config = dict(
    encoder_arch='transformer',
    model='audio captioner',
    dataset='songs of 200 made-up bird species, synthesised, often over outdoor noise',
    tokenizer='word',
    vocab_size=50,
    encoder_bias='all',
    encoder_moe='top_k',
    encoder_layers=12,
    decoder_width=192,
    decoder_connector='linear',
    orthogonalizer='newton_schulz_5',
    grad_clip=3.0,
)
Rows from block 9 of the audio encoder of a small audio captioner, named by matrix and row number. Rows with one number within an expert belong to one neuron, the router's apart. Each number is 500 + 50 x the weight over its row's rms, rounded and kept within 0 to 999. All counts start at 0. Numbers have three digits each.
Before each expert's rows are labels from the 100 clips, of 14976, where the router gives the expert most weight on average: "peak on" is the class under the peak; "responds to" is what is common among them. Only what is clearly more common there than usual is listed. The data: songs of 200 made-up bird species, synthesised, often over outdoor noise.
# router: router (encoder.blocks.9.mlp.router.weight, 8x384, trained with AdamW), inputs 320-383
# up: expert up (encoder.blocks.9.mlp.up, 8x192x384), inputs 320-383
# down: expert down (encoder.blocks.9.mlp.down, 8x384x192, transposed), outputs 320-383

# expert 2
peak on: no call
responds to: thin (high-pass); first syllable: click
router.2:551459475412514552446447527609530444529497512645475480497408513453552547553512434558401462514551588584444472385391551549506514515519526535421464543439496478525479471558446432495495502481500573
up.0:527483495477511464523531514492533504491473479461472448492569553445494514455421543487487615567534469479572412429512494460574479549596428474470479518535469487503560533493468437555481472543509512
down.0:479655532452474539510585548498512536507544548482495482452498603447443419503472489496490552585445537556541545566474504372445528500463470557475522482523578579502458485590499548416536505560519460
up.1:380501482490593556441491449491488602575525479508510532532476474433488451511459535555520551574420532558524484506523503503551495558507555473417548501560512566432502618427541512537547504464497492
down.1:421532461515533412513528518487544584410502477457507492495486501443449561503553537438466435533503543513463501494512605410455435462455404526505509525436494519518507382526506435636501505496475577
up.2:586452546419579552549477427444537565568483532554492565522487495565526463531614472513480488485569488509586490448504444531413502508391570499478473528483478529493462477560594512440445455487440458
down.2:472508450561585498504523460524474546468464391500486557434526529484521415450481484457470471407554602524526538507508488424495497446444542522559521437402540446476510501405449578455455511478517461
up.3:497469530482530557581509539442545567452517427514476514546587502522535502608535482460495445533424548499480453560418472481431554456526445543548478426563591466492488591421389473572406443548408452
down.3:492490472510492565568490453447491500519477442583513352468480455520556498593491494389557423469461525475437550574476496491422484529445586469537438471494535569466551568551463480536505440545395495
up.4:468576492534425556491546480509498540464495434360462451444480513408420448457475561503565528541493434493524521465443531535543480514465527528455571469444567519498414548537493484454455449486521425
down.4:503418388487464586495589468545410420498532472517495449557567479438490544479497537449542423522564522549451551534400517490471493552510480434651574528458515495483459469476496510460452388545503576
up.5:556500485442463522477492467586530424564566503481469513542479449452586492458490413519506428550532560506537429429474524537476585458523464506490520414489471463446414559465603537476474604505537527
down.5:569389394599470501578485466532508436585541541503588598449472445458517541407491642481526416462501495586512510459503525548515413513479511468394454565487487501508420483533542473439438500496521545
up.6:609477447457528424486527418474457521554489405533501428462478503542547476589419489435492515569482568502386445549453519508538474438542444406611540522503436488509485542461406510531503549446572414
down.6:536462540463409575481601556464520501453530491511476512521441533601485506409579477486510485488482519537467492538475540498409487519495542400467426436519546568430609533463547592483419557469544493
up.7:439475522566503535473542526484444524412453516510559561479546524520516629497532507417591510550408587412457468491514478456478473543422523501647517457481516570446583521611528489427501488550443390
down.7:448500556454532558482532454478526502460568477534459462485575568537531517635501493515506445444522524482537482527522500599428534419411463544522442515578401622471433484534562505586540484462439553
up.8:462512533530524442576493476514444404579439529537478526379496368503486497521606481501586426512512534528542467470441434461461573496539446463496584460591484527510586536436438503463502527497394505
down.8:484384453506428470497538615447487437440532427595502409574379569431459535487448498594431486538427436468497461508444547402538526505507527489487462490544541470580422482406490546480475580507453521
up.9:520548478590559485536504413534466484497488511487608431540456478477515434519416459470602603458506442447487537450485498391484447556390534452519529585444479540436504488429378528506477534461498517
down.9:438567460519549560499466534424545540582488471498494507434544494514495484490610499596411395442477484505446425497470566470442536389498600606547424428590481559384484434569586408541445550430542506

# expert 4
peak on: steady whistle; harsh note
responds to: low song; steady whistle; first syllable: steady whistle
router.4:423453472509517541432498423495501562489538515495539533527555415485447482438457497558539481479571438503430571488566522461486536455444451498573588502501461520522564426547514524474459511488410573
up.0:569483542480449543547478482553412447491613474427481485410490477426565526489497445496554542501402598494445506522511393460522514447514495483540583553511555379534494538555462517495427552546577431
down.0:559494510430476500469472402479489551443492458491494472419530553437504572485521552448512501569519477459577509487551537495536508376545452564444539473548504508584498504518503462502507408573459386
up.1:471491509459455452454457530560402517482592487564551489544447447611544400594491549564521501439481460465493579482577580438497539415488474468523511447455527553414484419463501438528447468557496411
down.1:439479516549474449531477583513463524495533472472557447529497459581560521503399595508541564518582447462444542526479554485466439553468532482413503515523547556455524408589524495431542528493410512
up.2:536527514457525452421457525487574482505573454547444378533536427483504452486510510479443520467546496452410520534536435564564470545453504425519534528470496546527499569435544463464537429506425480
down.2:457525514477504550533611466460505368534479529584637358486500479503515456442487441499469438461517465472463486612532481515534531511457490576574508531456494538484476491515489552420537479502604463
up.3:471513512487477570471535602469479453435504400460449464506533428405417506581470503480549434485531460506512533526545527500413542454467519470480600496494473368497491486548460471517463523387556512
down.3:436424555478561527502498490535501569428467506456478510546536481517377553534435514562565576497542491533514480503480540510545536501615415522444484543462452467529454500391452533432381514579515498
up.4:460368576477499478417417479418538475471472489488566543556582538457424552516467487482460540603484446560521517526438571454544517433459514486413587540530507525486455451513560479504415522492479395
down.4:513455491522528523541512454507516481519478483511483521454553507549471471481537516387466519448497537593470568517512496537491517487510530548575584443516485500522525619529552433411506389501453585
up.5:535500498424483548493591498477536463408478469448464379535368507512470418480456493546522488494520591421539532589443544434592491463518590485620521522508504468483497523528479467534470522513470513
down.5:473513411617543454535469479525513444512475524545520556520485509497485532503581655567399572598426491493486532506557549540435540512491511523395483459544565564486398491501572403512525469583482451
up.6:559387482519516457497540495498468461464558432518503476482436440449388501507559540478437428453551418472446457449563441443487504545512425457559568475585467481525600506537591521517463543499447453
down.6:411473463460575535528428485549525452424490380506520444630552566438465493513563528507515541533578479530474464487450491441467545517438509545416439464509507486485521634494394513498547465552579470
up.7:508476506551546498525641557518488473526472464581435480555428536577505487540551416438453532410394480568616548565446453464479483458548477496498613440485456521524552544433589519446452491481474516
down.7:541482486481495468458467473428395411409500499513471504547433478540551532573469472598419522515508546449509557535521453547460468499416563404548414519469450529475443448637422461510549448554498460
up.8:525421499452479612607428532514501574530507435511487546455512508509522477528493546484553484547552451432451402558445457528434529543592541487486449545462525478466472520508507562530533411526467493
down.8:526452544514461529461417478466534521526438543478561481581513494533483545489562456554583531423534448417491457422534570547432517492569530447475459517435480492556466466458486504546500430555506488
up.9:574453472550577425516504423570481544590486463474487597537502526498462537549549545465463460485571504517473536515454500516485506478477440541483484565484569489491562530472456492530424504605444440
down.9:459522496558473453542484437475480455542507499437490530522648606405426613475422516459470602516556411499507527540470559476541518429498479482466516415587503410497391486554495462452452459587506446

# expert 5
peak on: no call
responds to: reverberation; text has "room"; text has "reverberant"; high song
router.5:454463493593469456516590580444476571513535464509508541503525453545571574442446479509522530520506496414467458563570536421550434433571555448432479457425581531429423550576522571494458447485578478
up.0:496446408388554499497481513540499437459573488549494504465533510496516601547450455472507507498536531622483441535575449464562464460460439527521509514485453536476509479400479518517512514455465529
down.0:548483428531479433528456479421594463599448576536524503546438502444479560519508511480423519414519551486425435499489562523501475461534529547553478547428669508551496465582569416588513469479528480
up.1:377429505640450451511608546484441504501428495532591502519516502524520589442546534506504432585503522420435533481528445508528521516472451524486546450485460467521443534522465429635550529435532482
down.1:524580525413472535522496545493460431525561493470462535537624513477467482465467493485532447499498463497564453453436537536443377508403522544548441453489538445558496416462607524475536383470517531
up.2:505471531566479569521462563435462591492478470505464506578467552500550572481503550504450530529516455462423555503518451452549465469532472545514524484512500445532475467485480556451496501387475552
down.2:613504484562508546440442505450654519432594506476524488464533525551442507441570505491555520540598459442430512543471512495487498602486555427535576523514509515530460506480522497469621461580484512
up.3:481513418542496481514541504448556509527495520543436514451527461531488526558494530609530533408534476507561489473484447460457535519553452453634451475491466530504507460476525580442556532541474473
down.3:475519531459479515458517470591467511539542511519511507534554576558538450467426486570523549442548498539502492433574530614501548574551438466504540507554409496479449517418513521512502590555510445
up.4:499431440603442460545584422516472533505474489471504428364419473460523497432571436491493463525588525491529530506555476462445507501405431553565517450486595502543520524514485450406428488466398619
down.4:533494533434548519498481475485446419472545432487495558512560559487508511480505519537528444481447500488510483633487446481477516531554536600542466562586478552494476513491472574469468583531502507
up.5:484524507473419509438500501496575479474392561408539440481542565494500488475542506542476381544484509594650499559454515576499379545480513433520409458487527577555528455488567457572552473517415442
down.5:460531405485390419565447440561482496527580465557543575453551561544469474449535568405489595561468484570495517445524487516492469499451520513464476572462537531507440479543472547569441513501516502
up.6:469561421531496445539571487434417519576559494595453470478461486451573526537538522592346424391436471488469547503597451492444521382581494545482518505518498445516467567492625540525477398571528452
down.6:404479491482489466553597509504427533387524559494566525486479541443498489492600509447524467521452492463517428492436454435464461413435527542530477460504470516488450455572509497537525474531478634
up.7:446505550504402522554414503607488424500404470572490508530495534495549416493541488473574501467451431462519622440563484507618487575470521547609528444446482397430573533510423487495619565535477474
down.7:532561486546476482487496517484497486406357476564472443548444471553406502489387458482503520492481524479486585451529561518435490549512548602486519432443490450454447416516498558492437483612601624
up.8:501463486550515550542486495562490441526479491449464493517473491406490468490503577458471559513536501527495453489550452435549515601556458585461479496575524461442523462478519435446607530520472532
down.8:494431478511471484575435520566430592551523513569612503472502474530444504542454399556577564467530474455478462395392456435457523416583437484545559516515523512497517488530499411438480523528563515
up.9:503473468506439567398543542506537454473490458508455361528475516427509436418517525537478577532586515579503410504449469546507455474518506475551504438372496557460508512473589484455491488441522469
down.9:517450581507487462587528461469428484517467372454582522496574544487523434452420510513571523510460494555504515430345471463486431539457524478429445539596388483373531484448483519467509489549431405

# expert 3
peak on: steady whistle
responds to: steady whistle; first syllable: steady whistle
router.3:546508613556590464540555439543489562513474537406425473456408504451466492467542508448531571409542443422560510498490550517565460502473553462495400593456540483515512562494504513500431542443512396
up.0:535550552523461523533444527566497535556541600536430548461572450448478557471493467565581429515422546538484537548443569464453442501565510540535548559491454464519515579579429547482436512545553496
down.0:562506500506533538538398462489509455473497412465532539516534509485507479548546429541542488492372457466582488543556502478485464507511523444423441554489417528488444415445532497531528460456476454
up.1:413586526458483529428459579511380523491514593415490401502556482510534512533498530541375471493535528529515358377506484447561538428475503526572469547600503446489492483541506465593584437435476502
down.1:570466575482444573549465569479474595545477487545442534477527530490514530442541428477411449502486505430473462524416500595512439540529427468443552501449513479472483606507579513530526487529464482
up.2:587471475531509450443464388473506514586414466517528535453466514489512528445512474482543570576491439490652487413438516475483436524547583552485398520524565533580466486420449571503517492520480484
down.2:576481482557579524432504528578492596448517512474449504485517469509528488418526552458580458456540504417519493583518489529538465555546513475537481593461630540368463586542454559436505490347550514
up.3:499457429495474467469523594480449510520454430452496568448468503551584569510474469422422503631467446480484522519511447516561464565491529485528399473527473551537518514475454504522462533476467497
down.3:501477438491415350376667554505524534505482436562483526595397496561525501458545545453558544541495496551554510468552539525505461474574511471525498549448579461513519468477496545423439527526533558
up.4:474453426509548522450483489495519542472475492595428461470468478458498576457530543467516431509509522616349513516565520510444598468453538445447512478450438381552530549546521429445491478552521468
down.4:466458551490518451488577496536441402470529417448451439470539499578523504440477471431533573512533502497431525533355451485516496518490500506547465534551406455471401541423488578591487507532416531
up.5:473456523514526469553473538433466536597540485439460615604404536513516575552571506459553488505520442472504464522451521425507481446530476403571519504509500506493652505449490465518619468520500508
down.5:437499480562535581532531523479555523519573475534463483547510448523534536462536455597519546564539503421482488549473472437473515441358520516518503466532477538432560546575478511534418450542478520
up.6:402527452443510546571547572483443469540558497462508541466566476520453525474414564473451462409482435464540511473450450477492501557392457541473557575488562570539578562489532469484559532503525426
down.6:561510565511486478520521427441503430415561496497578483546525549551482424537408494442446580498588436502571486510429489493518425486530374506439481488511541525385434492429517452560508485484409517
up.7:493491498615460408361409487482395491572474491490548536460543491570471540565477384447531518539481429577428492453469496454398459541453520450412540491487618507499435557540545447510567538522449450
down.7:602489407533468418492540521525445436494525531438449441491515513556517508489523487478527495533486461526590415478475461541452517462534570510540491546489475552473457492521547529553563505491491515
up.8:511532440544461476498501445558552555532626539515455466547475538480495472533495586526497550566554519531569445577405521484465518437532521416457442473598439518509447502454508565495500471512413534
down.8:481521451577537406483464425501530464460547558584486377546478553496449541481449510495514504535542487529603469505535457592432489437487502473434382469550419582491433506497583481456531524457473556
up.9:422471516458467520496484476448413567440555486552455445464465506405510443554533520428436506542545433498381476409516585467528547535454503508518467579496545484501614509592560537488553533578459467
down.9:501491540618461468604564477508684433490584462478557593435465385574562414443612540445502477561558505542525537540482504527457455496556440543492556490451429500508506521484550524528522517410498563